A small contrastive audio-text model, trained from scratch.
Data: trained on notes from a synthesiser with random patches, 78125 training examples, 54.7 epochs.
Rows from block 3 of the audio encoder of a small contrastive audio-text model, named by matrix and row number. Rows with one number belong to one neuron. Each number is 200 + 30 x the weight over its row's rms, rounded and kept within 0 to 999. All counts start at 0.
After each neuron's rows are labels from the 100 clips, of 14848, where the neuron reaches its highest value: "strongest on" is what is common among them; "peak in band" is the frequency band that holds the peak. Only what is clearly more common there than usual is listed. The data: notes from a synthesiser with random patches.
# fc1: MLP up (encoder.blocks.3.mlp.fc1.weight, 1024x256), inputs 172-255
# fc2: MLP down (encoder.blocks.3.mlp.fc2.weight, 256x1024, transposed), outputs 172-255

fc1.502,221,185,224,173,266,167,246,161,231,239,193,226,179,284,157,178,204,245,187,135,239,233,227,148,172,201,168,210,207,211,217,202,145,189,191,233,192,196,203,222,259,224,223,192,182,166,160,219,198,192,179,212,211,207,160,184,223,193,185,145,160,195,204,236,211,240,240,184,182,186,190,209,176,204,248,185,256,177,186,227,152,183,160,253
fc2.502,198,223,174,228,204,211,187,267,199,149,183,191,231,202,187,251,235,183,184,219,191,157,173,258,269,203,209,209,206,152,222,182,241,213,234,185,199,190,240,197,181,206,139,229,160,233,200,155,218,206,203,233,221,224,250,190,164,170,164,180,203,183,173,145,163,166,146,185,206,164,245,195,181,166,172,219,180,238,244,169,218,169,222,209
strongest on: drive; swell; bass register
peak in band: 250 to 500 Hz

fc1.352,199,195,197,213,219,202,223,176,265,238,218,201,193,191,203,211,178,249,214,143,225,199,240,173,211,177,162,251,189,197,246,155,162,203,214,246,231,154,255,208,269,236,223,212,176,179,182,147,156,252,174,215,238,184,178,195,224,200,186,186,224,180,213,243,225,161,255,137,217,194,180,216,176,206,239,140,202,193,173,245,136,225,179,203
fc2.352,173,189,182,224,233,227,213,253,203,193,160,196,217,227,177,213,228,141,142,181,229,203,200,250,225,183,182,206,200,172,226,121,268,264,273,236,161,242,250,172,256,157,139,233,200,258,206,150,246,208,207,213,219,177,235,194,161,170,144,193,152,176,184,148,182,203,185,152,192,159,217,165,192,191,142,221,187,257,230,185,200,171,234,215
strongest on: swell; drive
peak in band: 250 to 500 Hz

fc1.532,169,169,180,234,229,197,244,206,185,245,196,166,178,220,212,240,189,204,125,196,184,236,191,234,189,198,173,257,212,159,210,158,241,190,253,205,173,194,234,152,193,199,217,209,154,215,198,182,267,175,162,221,239,184,166,211,194,161,202,242,197,151,194,201,214,170,209,216,183,193,238,175,230,186,144,157,231,172,210,230,132,182,220,214
fc2.532,190,228,186,160,153,201,166,196,183,126,235,224,163,166,226,175,175,234,267,227,119,231,176,190,163,208,195,139,200,218,193,220,175,219,150,179,213,218,174,209,148,261,159,213,217,206,219,246,188,211,223,173,195,227,217,210,180,222,247,237,251,186,145,216,215,199,220,233,221,219,197,214,163,185,193,175,194,212,205,218,228,213,244,180
strongest on: triangle; pitch class: C#; pitch class: D
peak in band: 250 to 500 Hz

fc1.185,218,246,202,223,199,208,212,258,196,222,189,176,185,210,174,250,191,200,114,192,210,214,237,193,248,233,235,243,245,194,172,185,201,212,268,262,173,184,231,163,221,166,184,229,223,245,208,165,213,210,210,214,149,163,224,141,167,174,180,149,198,168,204,179,222,202,154,207,208,243,220,181,195,213,213,162,192,247,192,167,127,159,200,205
fc2.185,236,181,197,171,237,196,200,147,175,175,238,226,166,216,219,127,195,190,214,187,199,169,167,175,188,192,211,229,167,162,157,166,166,177,169,190,187,214,176,226,191,164,182,200,198,160,203,235,164,236,179,238,199,190,202,210,216,177,211,192,186,157,206,186,218,198,213,225,251,168,159,248,179,203,221,240,244,110,230,230,238,191,204,245
strongest on: drive; gate; noise
peak in band: 250 to 500 Hz

fc1.182,213,232,234,169,188,238,209,163,196,174,193,247,237,201,176,143,173,205,229,207,150,234,170,204,229,164,195,142,205,187,177,210,176,196,140,205,231,190,198,217,228,217,164,180,134,185,238,216,201,216,242,166,197,215,209,212,173,220,224,227,218,206,244,202,185,228,209,270,213,129,165,246,153,192,191,218,151,180,186,204,198,259,198,196
fc2.182,222,205,244,200,213,200,148,224,170,218,253,186,236,212,218,234,144,181,192,207,158,207,176,192,189,182,186,181,222,182,195,200,196,202,236,149,234,170,216,251,192,201,201,162,155,168,235,208,169,221,216,251,210,147,204,266,209,200,212,202,230,234,206,199,183,219,185,204,217,190,183,238,233,176,210,176,180,171,236,217,176,175,180,276
strongest on: pluck; bass register
peak in band: 250 to 500 Hz

fc1.597,170,191,164,126,203,201,204,229,192,144,200,258,218,194,188,213,188,241,209,210,190,223,218,184,221,173,196,230,148,146,241,206,174,203,206,222,200,256,201,136,278,149,184,132,209,240,243,181,203,162,139,158,204,190,219,193,186,231,184,218,184,135,170,204,217,188,223,235,198,173,242,188,190,210,147,261,217,203,203,189,197,163,149,196
fc2.597,163,162,214,190,201,225,214,176,197,198,242,148,197,188,270,189,174,162,194,244,211,155,205,199,187,220,216,170,129,166,184,193,199,220,189,195,223,257,183,154,222,235,190,161,207,238,154,229,223,163,167,183,179,224,190,194,224,236,181,188,182,195,170,250,210,157,185,182,222,212,190,231,223,251,240,232,257,173,184,232,218,147,215,212
strongest on: pitch class: D#; pitch class: E; harmonic FM
peak in band: 1000 to 2000 Hz

fc1.550,173,212,205,189,236,209,253,180,106,246,212,177,187,199,193,210,205,172,194,221,215,174,184,164,234,167,187,222,173,124,220,237,180,186,210,206,193,235,160,231,205,222,212,154,165,209,144,250,184,161,214,210,229,208,225,179,176,165,173,178,233,185,210,155,172,216,215,205,195,207,216,305,170,222,191,239,209,225,233,164,215,188,138,208
fc2.550,168,217,227,210,131,204,215,183,233,250,247,167,218,158,213,224,170,218,203,165,199,211,181,203,161,190,174,202,251,216,203,221,207,182,213,156,247,166,259,196,189,242,234,196,170,174,238,216,248,197,246,188,241,132,178,228,225,217,231,217,238,207,198,271,239,150,191,165,207,225,203,232,231,214,185,194,159,179,178,222,162,181,194,173
strongest on: pitch class: D#; pitch class: D
peak in band: 2000 to 4000 Hz

fc1.106,209,197,185,192,164,226,198,213,217,165,197,233,185,220,180,182,213,203,200,183,216,192,210,169,223,254,178,199,241,208,155,194,149,185,192,208,185,208,213,170,189,232,201,225,183,199,177,217,215,277,176,262,170,232,203,176,191,156,200,165,215,157,178,169,245,201,216,187,190,215,165,180,206,141,246,173,219,197,227,225,180,210,223,246
fc2.106,230,222,210,218,195,255,181,166,251,220,198,204,169,201,214,163,188,158,210,193,147,156,217,134,189,202,124,143,232,255,197,169,177,229,191,191,222,190,238,211,182,262,158,235,174,224,145,201,209,231,227,197,216,160,145,221,211,235,209,202,231,207,188,185,163,200,206,213,224,179,174,227,236,198,268,150,207,188,244,239,164,204,250,215
strongest on: bass register; pluck
peak in band: 250 to 500 Hz

fc1.311,266,234,205,220,184,192,190,200,229,175,185,232,171,236,178,185,226,179,198,188,158,218,209,212,158,249,178,168,271,263,159,183,191,188,169,178,200,171,210,162,172,215,169,249,210,150,244,186,203,246,229,188,127,209,176,211,184,224,232,185,175,174,173,208,177,268,179,198,196,188,169,129,247,153,235,142,190,170,208,216,197,221,210,233
fc2.311,218,220,198,215,185,189,232,174,222,207,275,200,258,206,226,184,169,225,238,169,207,191,171,160,227,159,189,239,227,199,198,234,176,183,195,138,236,178,192,223,192,230,189,133,212,175,229,197,218,205,245,225,229,184,201,270,194,175,236,192,195,150,196,231,227,152,256,198,223,171,201,295,177,181,200,203,205,148,198,205,177,171,222,221
strongest on: bass register; low-pass
peak in band: 250 to 500 Hz

fc1.587,161,200,267,217,227,177,191,175,184,245,217,147,171,223,181,211,186,139,162,191,222,215,192,164,193,236,189,184,224,212,181,200,190,211,247,230,143,249,166,205,216,201,274,180,202,241,214,225,223,191,197,188,178,188,183,179,217,140,197,171,189,173,132,233,202,219,181,186,194,218,221,181,226,197,248,166,193,183,167,204,167,181,172,231
fc2.587,219,188,182,189,241,212,177,215,194,219,199,200,193,205,228,124,177,198,186,183,206,161,181,222,202,212,187,154,173,131,173,159,235,214,166,182,220,225,227,215,176,238,190,220,182,165,162,259,208,193,218,180,225,178,192,205,183,193,209,207,215,179,168,175,156,180,199,208,264,153,176,194,171,179,191,206,234,140,257,218,256,210,240,213
strongest on: drive; gate; oscillator: noise
peak in band: 250 to 500 Hz

fc1.52,227,188,161,197,184,188,207,210,205,152,180,224,233,220,195,202,262,219,181,145,175,232,214,259,214,208,178,206,188,150,263,187,255,191,226,188,187,203,232,165,191,171,218,216,191,229,270,181,237,189,185,226,215,236,165,189,156,158,162,243,210,144,205,201,210,165,211,175,207,198,236,196,177,181,150,228,223,236,214,186,210,233,258,176
fc2.52,152,160,234,193,172,227,144,187,200,205,233,187,186,212,218,184,151,193,194,211,221,229,193,236,169,206,210,249,180,161,200,210,207,179,221,165,196,187,225,209,189,178,259,184,192,196,235,200,222,196,175,226,224,211,193,229,232,129,194,197,204,227,160,290,275,209,175,213,204,215,172,180,234,186,195,196,150,173,176,240,162,179,197,189
strongest on: pluck
peak in band: 250 to 500 Hz

fc1.565,246,250,166,184,227,193,204,258,209,196,195,221,221,205,184,226,197,220,223,167,186,199,217,248,248,201,224,217,223,181,157,219,227,212,229,206,218,201,219,237,196,221,159,178,246,193,227,191,199,200,200,175,138,213,183,190,196,220,213,171,153,154,208,162,149,219,140,180,209,180,224,163,167,183,194,192,166,209,214,147,186,291,214,159
fc2.565,170,191,169,203,180,209,150,200,267,169,266,204,230,204,230,174,176,252,176,174,172,193,192,222,176,196,176,147,150,176,227,193,234,256,205,189,202,264,182,242,236,194,183,196,265,211,219,202,165,198,161,162,193,236,183,210,201,196,199,162,211,201,167,207,243,194,177,210,198,223,196,189,158,209,213,202,214,199,156,160,221,193,279,185
strongest on: pitch class: E; triangle; square
peak in band: 1000 to 2000 Hz

fc1.390,229,198,221,185,173,235,164,249,164,244,195,192,247,219,187,207,205,238,206,241,174,166,259,176,193,188,185,211,165,218,198,177,244,221,269,212,212,174,213,218,197,194,238,126,255,219,216,215,187,202,203,166,221,219,186,170,153,194,183,174,212,227,211,210,194,229,152,210,196,203,165,203,221,215,207,183,153,242,197,150,163,188,179,198
fc2.390,176,181,207,202,171,218,159,199,221,225,236,184,149,166,233,178,157,178,223,202,210,181,199,220,199,215,166,203,206,186,169,118,223,192,194,180,209,217,222,160,186,156,195,238,157,227,240,197,188,248,183,193,212,126,226,202,243,194,200,202,210,180,210,216,225,117,204,210,243,193,172,241,209,223,192,179,235,130,229,232,181,223,197,232
strongest on: gate; drive; bass register
peak in band: 250 to 500 Hz

fc1.220,182,235,167,187,243,162,210,227,164,204,221,229,194,193,198,163,240,208,193,180,235,179,211,193,236,221,215,217,192,171,211,195,192,250,218,202,176,252,187,216,214,189,189,189,188,208,213,199,176,233,200,191,173,195,220,171,208,131,208,222,173,120,213,142,186,217,220,166,207,141,174,233,158,153,204,210,229,179,216,171,206,202,164,212
fc2.220,223,204,260,209,229,237,170,158,255,213,230,184,246,247,249,190,149,161,196,179,191,168,183,206,193,183,166,162,205,200,176,202,176,207,175,165,196,227,222,207,213,247,181,187,124,200,188,191,215,189,216,225,201,177,192,231,209,215,208,188,193,189,236,242,181,180,196,244,222,174,179,230,215,231,272,188,244,188,223,272,178,197,202,292
strongest on: pitch class: D#
peak in band: 2000 to 4000 Hz

fc1.36,154,165,209,242,236,156,263,218,172,257,219,148,187,186,193,262,184,176,185,205,217,219,195,223,221,186,185,249,218,156,203,172,263,186,293,182,190,179,204,203,207,158,215,205,174,205,196,148,240,166,165,222,230,156,233,195,213,145,206,204,166,188,232,165,200,176,229,206,184,171,255,236,232,221,148,205,207,202,225,212,171,178,156,204
fc2.36,155,164,200,215,193,177,149,202,167,159,260,207,167,164,269,206,165,262,214,224,166,210,185,231,139,215,201,202,214,190,230,153,228,237,208,180,257,177,190,207,206,250,217,161,270,205,182,202,225,174,208,180,191,195,227,232,179,253,208,216,216,196,140,212,215,198,190,182,198,241,266,156,206,195,132,207,179,218,215,188,187,170,228,157
strongest on: pitch class: D; inharmonic FM
peak in band: 250 to 500 Hz

fc1.131,232,175,223,221,201,204,165,230,237,225,204,200,180,220,164,200,181,217,222,193,202,259,202,184,173,259,218,205,271,234,154,168,200,221,207,215,200,182,231,205,212,158,198,206,225,178,262,187,154,266,168,196,192,186,207,199,221,203,209,177,128,193,186,210,218,224,209,157,195,172,174,121,217,183,219,173,193,184,179,196,168,240,176,244
fc2.131,217,234,168,216,187,154,211,222,234,239,262,162,258,159,215,200,216,243,213,143,210,220,181,223,197,181,196,195,222,204,216,189,250,197,238,165,232,179,228,160,186,164,197,171,198,157,264,173,174,189,255,189,277,147,219,237,180,152,223,187,166,183,184,208,175,157,233,193,216,202,225,232,164,203,150,221,205,184,209,178,195,192,209,232
strongest on: bass register; inharmonic FM
peak in band: 1000 to 2000 Hz

fc1.661,217,216,219,214,226,202,192,186,186,258,176,202,317,208,210,138,255,250,168,199,179,190,239,249,190,192,188,173,160,159,221,188,264,194,268,221,233,208,185,196,193,162,227,208,239,182,195,155,170,197,236,199,230,224,211,185,151,203,166,228,211,251,260,233,200,207,186,202,220,174,238,240,166,237,194,207,258,208,184,168,182,233,263,199
fc2.661,208,226,220,198,179,190,205,202,247,205,248,157,210,187,233,247,201,154,249,185,215,196,142,216,239,171,232,168,217,206,192,233,129,196,174,132,217,192,198,193,238,194,171,208,196,193,227,203,201,222,204,221,160,191,234,223,244,163,251,187,167,187,254,204,236,141,190,188,179,188,162,223,189,226,207,252,194,177,187,192,180,192,192,275
strongest on: saw
peak in band: 4000 to 8000 Hz

fc1.299,220,253,148,166,212,172,217,163,179,175,210,233,216,210,219,204,196,209,198,188,198,222,179,158,176,195,190,186,233,169,199,228,167,251,168,206,215,231,162,234,178,193,131,162,196,204,201,228,176,127,242,201,213,260,163,179,160,204,146,208,207,158,181,177,178,234,237,218,194,182,198,214,152,181,188,227,210,260,189,172,247,143,220,247
fc2.299,228,234,233,220,169,165,199,184,250,236,205,161,254,232,251,195,179,199,174,188,181,209,174,214,163,182,187,140,271,263,181,209,194,202,185,146,233,155,217,169,202,195,189,194,200,144,208,195,240,198,226,131,185,202,158,241,202,269,218,228,184,205,219,246,195,209,173,212,185,185,255,198,238,165,190,204,223,219,157,212,215,189,202,151
strongest on: pitch class: D#; harmonic FM; pitch class: F
peak in band: 2000 to 4000 Hz

fc1.475,211,219,218,210,202,214,226,210,238,176,148,165,291,231,159,153,241,219,192,197,219,189,241,187,210,206,128,174,178,215,187,185,258,247,223,199,217,201,212,197,215,183,156,167,180,222,180,187,215,178,183,231,211,264,158,191,164,185,177,203,187,211,231,197,142,211,125,167,182,175,233,169,239,200,210,196,236,207,212,195,153,199,262,218
fc2.475,190,142,241,156,191,180,172,208,246,174,193,231,242,194,237,175,174,215,227,214,180,223,136,169,167,165,207,202,217,223,216,239,171,200,177,164,170,207,217,241,181,224,164,177,160,207,203,209,162,217,197,259,210,187,196,258,227,171,229,236,180,201,145,233,248,192,228,220,223,140,165,202,217,181,214,222,233,150,219,249,219,169,209,231
strongest on: pitch class: D; triangle; pitch class: C#
peak in band: 250 to 500 Hz

fc1.366,177,210,192,217,152,221,170,122,140,214,187,192,172,192,219,159,217,190,189,177,171,171,268,213,183,180,216,223,113,186,198,156,230,141,232,195,201,187,182,153,156,217,232,212,154,227,185,194,201,218,203,193,195,183,212,223,227,152,238,230,257,184,208,208,228,178,190,215,188,269,164,256,194,191,195,154,193,205,194,235,217,223,257,194
fc2.366,217,193,225,183,201,191,154,202,175,222,278,243,219,198,220,225,148,222,227,182,184,198,226,188,167,182,192,205,182,173,227,154,196,223,197,174,235,201,188,246,200,276,227,164,196,208,190,223,219,186,198,195,198,193,214,213,191,185,218,190,242,194,196,228,215,187,237,161,230,203,196,246,153,217,182,192,157,209,175,170,201,181,163,187
strongest on: pluck; narrow pulse
peak in band: 250 to 500 Hz

fc1.101,212,220,206,211,255,205,240,174,189,216,206,243,186,255,159,211,212,223,184,144,217,224,248,176,182,181,196,230,200,195,218,157,160,195,190,226,165,129,207,196,227,235,225,150,174,171,196,192,251,199,199,251,145,163,189,172,185,152,175,188,219,194,274,191,184,219,181,208,183,216,223,260,188,206,184,206,195,209,231,198,145,196,150,208
fc2.101,208,229,236,206,234,175,183,255,209,199,174,196,208,204,169,185,190,203,177,186,228,273,212,230,194,196,137,201,243,236,215,167,229,240,276,226,147,223,226,197,239,159,157,231,231,254,194,157,213,189,218,239,192,164,184,178,179,203,193,233,186,162,173,182,224,221,224,172,205,139,228,199,182,213,190,145,187,231,239,214,186,219,191,235
strongest on: swell; noise
peak in band: 250 to 500 Hz

fc1.481,137,165,253,245,214,178,247,193,167,238,202,162,175,176,190,228,191,140,164,232,194,209,197,193,251,193,181,218,179,180,212,185,251,177,231,197,175,196,173,180,243,188,174,180,123,250,225,149,209,196,170,222,247,179,236,195,212,123,197,210,226,202,238,196,213,177,213,195,174,186,184,239,231,179,147,221,185,201,222,213,169,199,160,190
fc2.481,163,181,213,214,212,189,190,211,177,175,233,226,183,159,250,229,175,272,197,231,168,229,201,216,145,204,189,178,227,205,247,150,229,249,174,206,272,185,198,232,231,242,198,177,243,213,183,192,275,170,192,186,169,179,228,213,162,266,205,215,230,180,167,196,162,200,204,206,228,203,270,185,224,230,159,190,179,223,203,182,205,168,221,151
strongest on: pitch class: E; harmonic FM; pitch class: D#
peak in band: 250 to 500 Hz

fc1.350,220,175,202,139,200,168,223,195,168,179,220,255,179,215,200,135,226,247,233,212,196,202,234,157,173,175,206,229,165,205,224,231,159,191,186,188,207,188,116,174,181,162,256,161,202,171,161,177,195,184,151,235,220,243,214,226,214,210,213,215,202,168,184,179,194,216,235,199,201,156,189,228,181,175,187,207,243,157,196,206,179,225,150,184
fc2.350,225,189,209,218,217,192,147,148,189,222,214,178,221,186,291,252,173,156,197,184,197,192,199,217,161,199,220,235,210,225,190,178,215,179,237,128,217,168,200,218,180,167,230,170,182,166,205,195,158,240,186,232,227,179,247,278,237,194,224,190,164,215,197,232,196,176,194,201,207,192,184,200,212,199,242,184,206,187,222,204,166,214,196,222
strongest on: drive
peak in band: 250 to 500 Hz

fc1.705,169,152,265,197,220,243,223,187,142,261,170,158,228,223,207,180,182,227,140,191,191,238,240,251,185,179,176,210,152,159,211,181,265,211,283,206,204,210,169,210,205,137,251,175,234,216,230,155,193,161,160,193,208,199,142,187,163,159,166,219,204,210,189,209,213,212,190,209,176,183,221,180,218,200,162,192,246,197,233,209,183,214,219,212
fc2.705,186,189,215,211,190,209,172,150,203,149,250,217,210,195,282,194,147,160,214,256,147,222,180,195,166,202,177,111,213,217,233,225,163,259,178,181,201,244,148,184,180,254,142,230,196,205,213,209,224,200,198,230,206,218,235,225,190,227,234,220,250,186,151,225,223,227,233,252,206,193,206,217,205,188,189,194,204,243,218,208,211,170,256,214
strongest on: pitch class: D; pitch class: C#; triangle
peak in band: 250 to 500 Hz

fc1.157,249,266,136,245,183,232,180,273,223,176,209,205,246,176,210,236,236,246,210,206,197,160,234,225,261,197,203,212,229,214,243,164,242,232,254,198,225,176,235,203,174,185,172,218,184,219,190,180,193,247,228,188,211,213,223,183,113,204,200,199,222,218,211,140,171,223,159,203,216,183,202,214,175,175,155,193,158,292,219,94,206,247,217,169
fc2.157,120,137,258,179,167,199,193,194,202,227,264,195,183,180,219,172,152,228,228,242,159,193,179,189,202,156,167,193,142,221,176,152,220,170,199,188,230,203,190,211,223,218,198,162,221,206,211,224,191,257,151,148,234,234,244,218,228,148,233,169,243,202,198,215,253,187,176,214,217,239,168,232,165,227,207,186,162,158,196,225,216,222,198,214
strongest on: gate; drive; bass register
peak in band: 250 to 500 Hz

fc1.329,196,248,193,212,176,208,221,189,173,177,200,177,198,186,207,194,267,176,191,166,187,146,206,279,167,231,227,200,187,187,162,216,247,115,183,180,195,210,209,152,166,194,222,240,194,150,193,248,213,216,222,196,206,200,229,217,199,212,227,184,250,256,201,215,166,171,192,187,228,262,186,223,188,223,211,217,190,227,221,169,220,256,217,193
fc2.329,152,218,180,205,192,181,140,185,227,183,272,215,244,198,249,237,147,202,228,213,221,226,197,209,247,182,185,196,158,188,215,202,191,231,194,145,194,190,184,222,213,209,189,134,261,213,222,202,193,205,197,136,156,251,199,250,181,184,203,160,189,201,164,216,215,179,168,190,147,185,207,181,173,167,196,220,139,204,154,166,217,200,228,203
strongest on: triangle; pitch class: A; pitch class: A#; square
peak in band: 1000 to 2000 Hz

fc1.43,141,160,205,189,204,226,204,191,230,235,198,203,170,222,204,203,211,214,205,196,262,229,262,158,187,167,197,230,118,205,260,150,165,214,206,225,221,214,209,218,269,167,218,201,191,211,190,154,200,204,157,206,189,176,228,186,212,198,162,210,220,195,260,247,267,155,234,204,168,215,209,236,233,232,215,178,205,171,189,232,139,182,208,206
fc2.43,237,231,179,224,260,214,235,208,192,203,155,198,182,231,165,187,218,161,140,162,236,196,221,223,231,215,180,184,204,177,203,159,250,258,240,202,157,238,203,186,239,195,190,239,203,227,157,174,242,137,229,184,198,181,175,182,151,218,156,224,157,169,174,175,179,207,189,156,207,175,251,185,185,239,156,201,192,207,216,191,190,195,183,170
strongest on: swell
peak in band: 250 to 500 Hz

fc1.437,202,157,243,164,221,164,230,201,231,236,196,242,210,214,175,208,189,233,195,165,182,244,203,268,198,238,203,196,212,214,164,183,224,202,247,227,201,210,210,168,227,151,242,205,235,199,269,168,186,185,148,177,163,176,202,195,213,220,214,160,162,200,188,251,222,226,183,148,207,206,207,157,210,216,212,215,192,157,198,184,206,265,179,160
fc2.437,210,220,189,174,185,209,197,218,252,227,209,125,258,201,244,203,210,231,195,187,224,200,186,245,168,153,228,161,138,167,211,212,267,197,234,177,260,199,196,171,207,161,211,165,259,173,193,230,210,164,216,133,201,208,196,206,215,233,198,173,169,200,199,239,155,162,167,218,252,234,226,195,170,241,195,245,213,209,149,162,222,180,213,189
strongest on: pitch class: E
peak in band: 4000 to 8000 Hz

fc1.536,238,227,194,217,193,200,157,220,220,227,149,234,278,211,188,201,196,172,172,204,163,203,243,230,194,206,159,182,189,212,249,175,158,225,187,235,220,179,222,173,201,197,167,199,172,139,236,176,210,213,192,232,208,197,210,184,200,241,150,151,198,227,250,246,180,150,197,211,214,198,220,192,208,184,204,169,192,254,226,181,162,235,233,214
fc2.536,161,250,176,202,210,188,185,218,221,208,217,155,160,148,199,204,185,137,159,218,231,154,222,217,228,214,215,202,205,161,195,84,230,199,237,221,198,224,229,167,240,175,175,240,199,247,198,192,212,228,194,170,199,127,203,153,202,220,169,160,227,159,186,165,220,180,199,187,235,216,188,237,175,233,204,189,220,167,174,214,219,188,201,188
strongest on: bass register; gate; drive
peak in band: 250 to 500 Hz

fc1.156,194,186,175,185,203,206,222,234,201,244,183,200,260,211,171,192,218,219,140,175,195,191,218,175,214,192,177,270,212,157,227,191,198,241,296,237,155,219,253,176,202,174,252,188,245,245,213,179,189,170,165,239,233,214,124,173,169,157,174,198,217,210,194,171,256,212,224,143,174,170,227,200,149,184,189,189,211,250,171,192,143,170,265,240
fc2.156,166,188,164,186,207,194,180,173,217,127,254,227,141,165,222,216,168,256,259,215,192,204,173,197,202,214,198,185,209,233,129,192,160,201,154,167,215,173,190,235,189,244,136,188,197,147,164,234,229,240,196,167,172,228,264,214,195,217,251,195,178,148,189,190,233,190,192,269,220,220,192,202,210,179,204,211,168,205,232,224,222,185,196,204
strongest on: pitch class: D; pitch class: C#
peak in band: 250 to 500 Hz

fc1.409,225,206,217,181,179,213,164,209,192,208,199,186,198,236,181,204,171,203,187,249,187,218,228,185,205,249,196,168,229,252,155,202,219,239,201,211,202,237,210,182,209,197,219,164,210,198,236,232,163,191,160,126,174,205,192,183,177,259,167,159,176,204,146,201,153,281,119,233,167,211,190,162,262,205,245,182,168,202,182,162,216,213,164,198
fc2.409,197,165,235,209,198,181,198,138,170,209,239,227,145,205,194,122,172,168,215,183,179,202,186,215,177,193,212,192,186,199,135,167,202,178,186,203,175,221,171,188,210,207,194,189,215,185,225,242,194,222,195,189,226,139,203,232,236,185,226,187,191,175,174,200,201,166,229,179,234,191,173,263,178,197,205,180,228,109,220,246,201,223,178,228
strongest on: bass register; drive; gate
peak in band: 250 to 500 Hz

fc1.675,190,231,213,179,229,195,181,187,171,152,199,234,183,223,199,142,247,159,227,220,252,132,230,181,232,243,185,168,152,221,188,221,184,227,190,202,182,239,124,233,180,203,174,215,220,226,148,213,184,186,217,226,143,291,166,158,181,158,206,178,227,192,219,178,180,256,171,185,222,254,137,194,217,217,256,214,216,206,229,226,207,229,243,234
fc2.675,242,182,142,186,211,225,188,194,198,163,207,163,217,215,246,184,199,205,200,184,183,142,208,240,184,196,232,209,157,142,211,196,169,198,179,145,223,207,206,191,158,214,228,178,202,199,169,234,176,191,152,212,199,212,174,241,268,220,221,203,161,228,183,211,175,155,219,191,218,191,200,212,179,207,220,205,274,134,191,197,205,163,199,222
strongest on: triangle; inharmonic FM; pitch class: B
peak in band: 250 to 500 Hz

fc1.452,202,217,227,199,262,256,276,194,151,274,170,159,234,178,208,171,191,224,170,200,238,181,199,218,207,172,174,224,174,217,212,193,267,200,228,183,213,205,202,160,217,201,208,163,156,212,163,188,221,162,210,194,207,158,157,195,196,193,206,218,173,224,283,201,170,197,172,174,226,190,202,263,221,224,189,193,216,173,224,202,144,229,184,173
fc2.452,182,173,235,180,172,183,188,198,182,196,274,156,201,157,264,199,170,180,271,209,166,233,167,219,141,158,212,223,205,206,196,193,193,162,206,123,237,152,168,226,177,195,239,181,220,177,233,202,217,206,210,269,181,149,213,267,214,210,280,243,236,202,204,212,231,181,220,178,222,211,200,215,210,236,180,206,179,191,212,223,193,191,188,217
strongest on: pitch class: D; triangle
peak in band: 250 to 500 Hz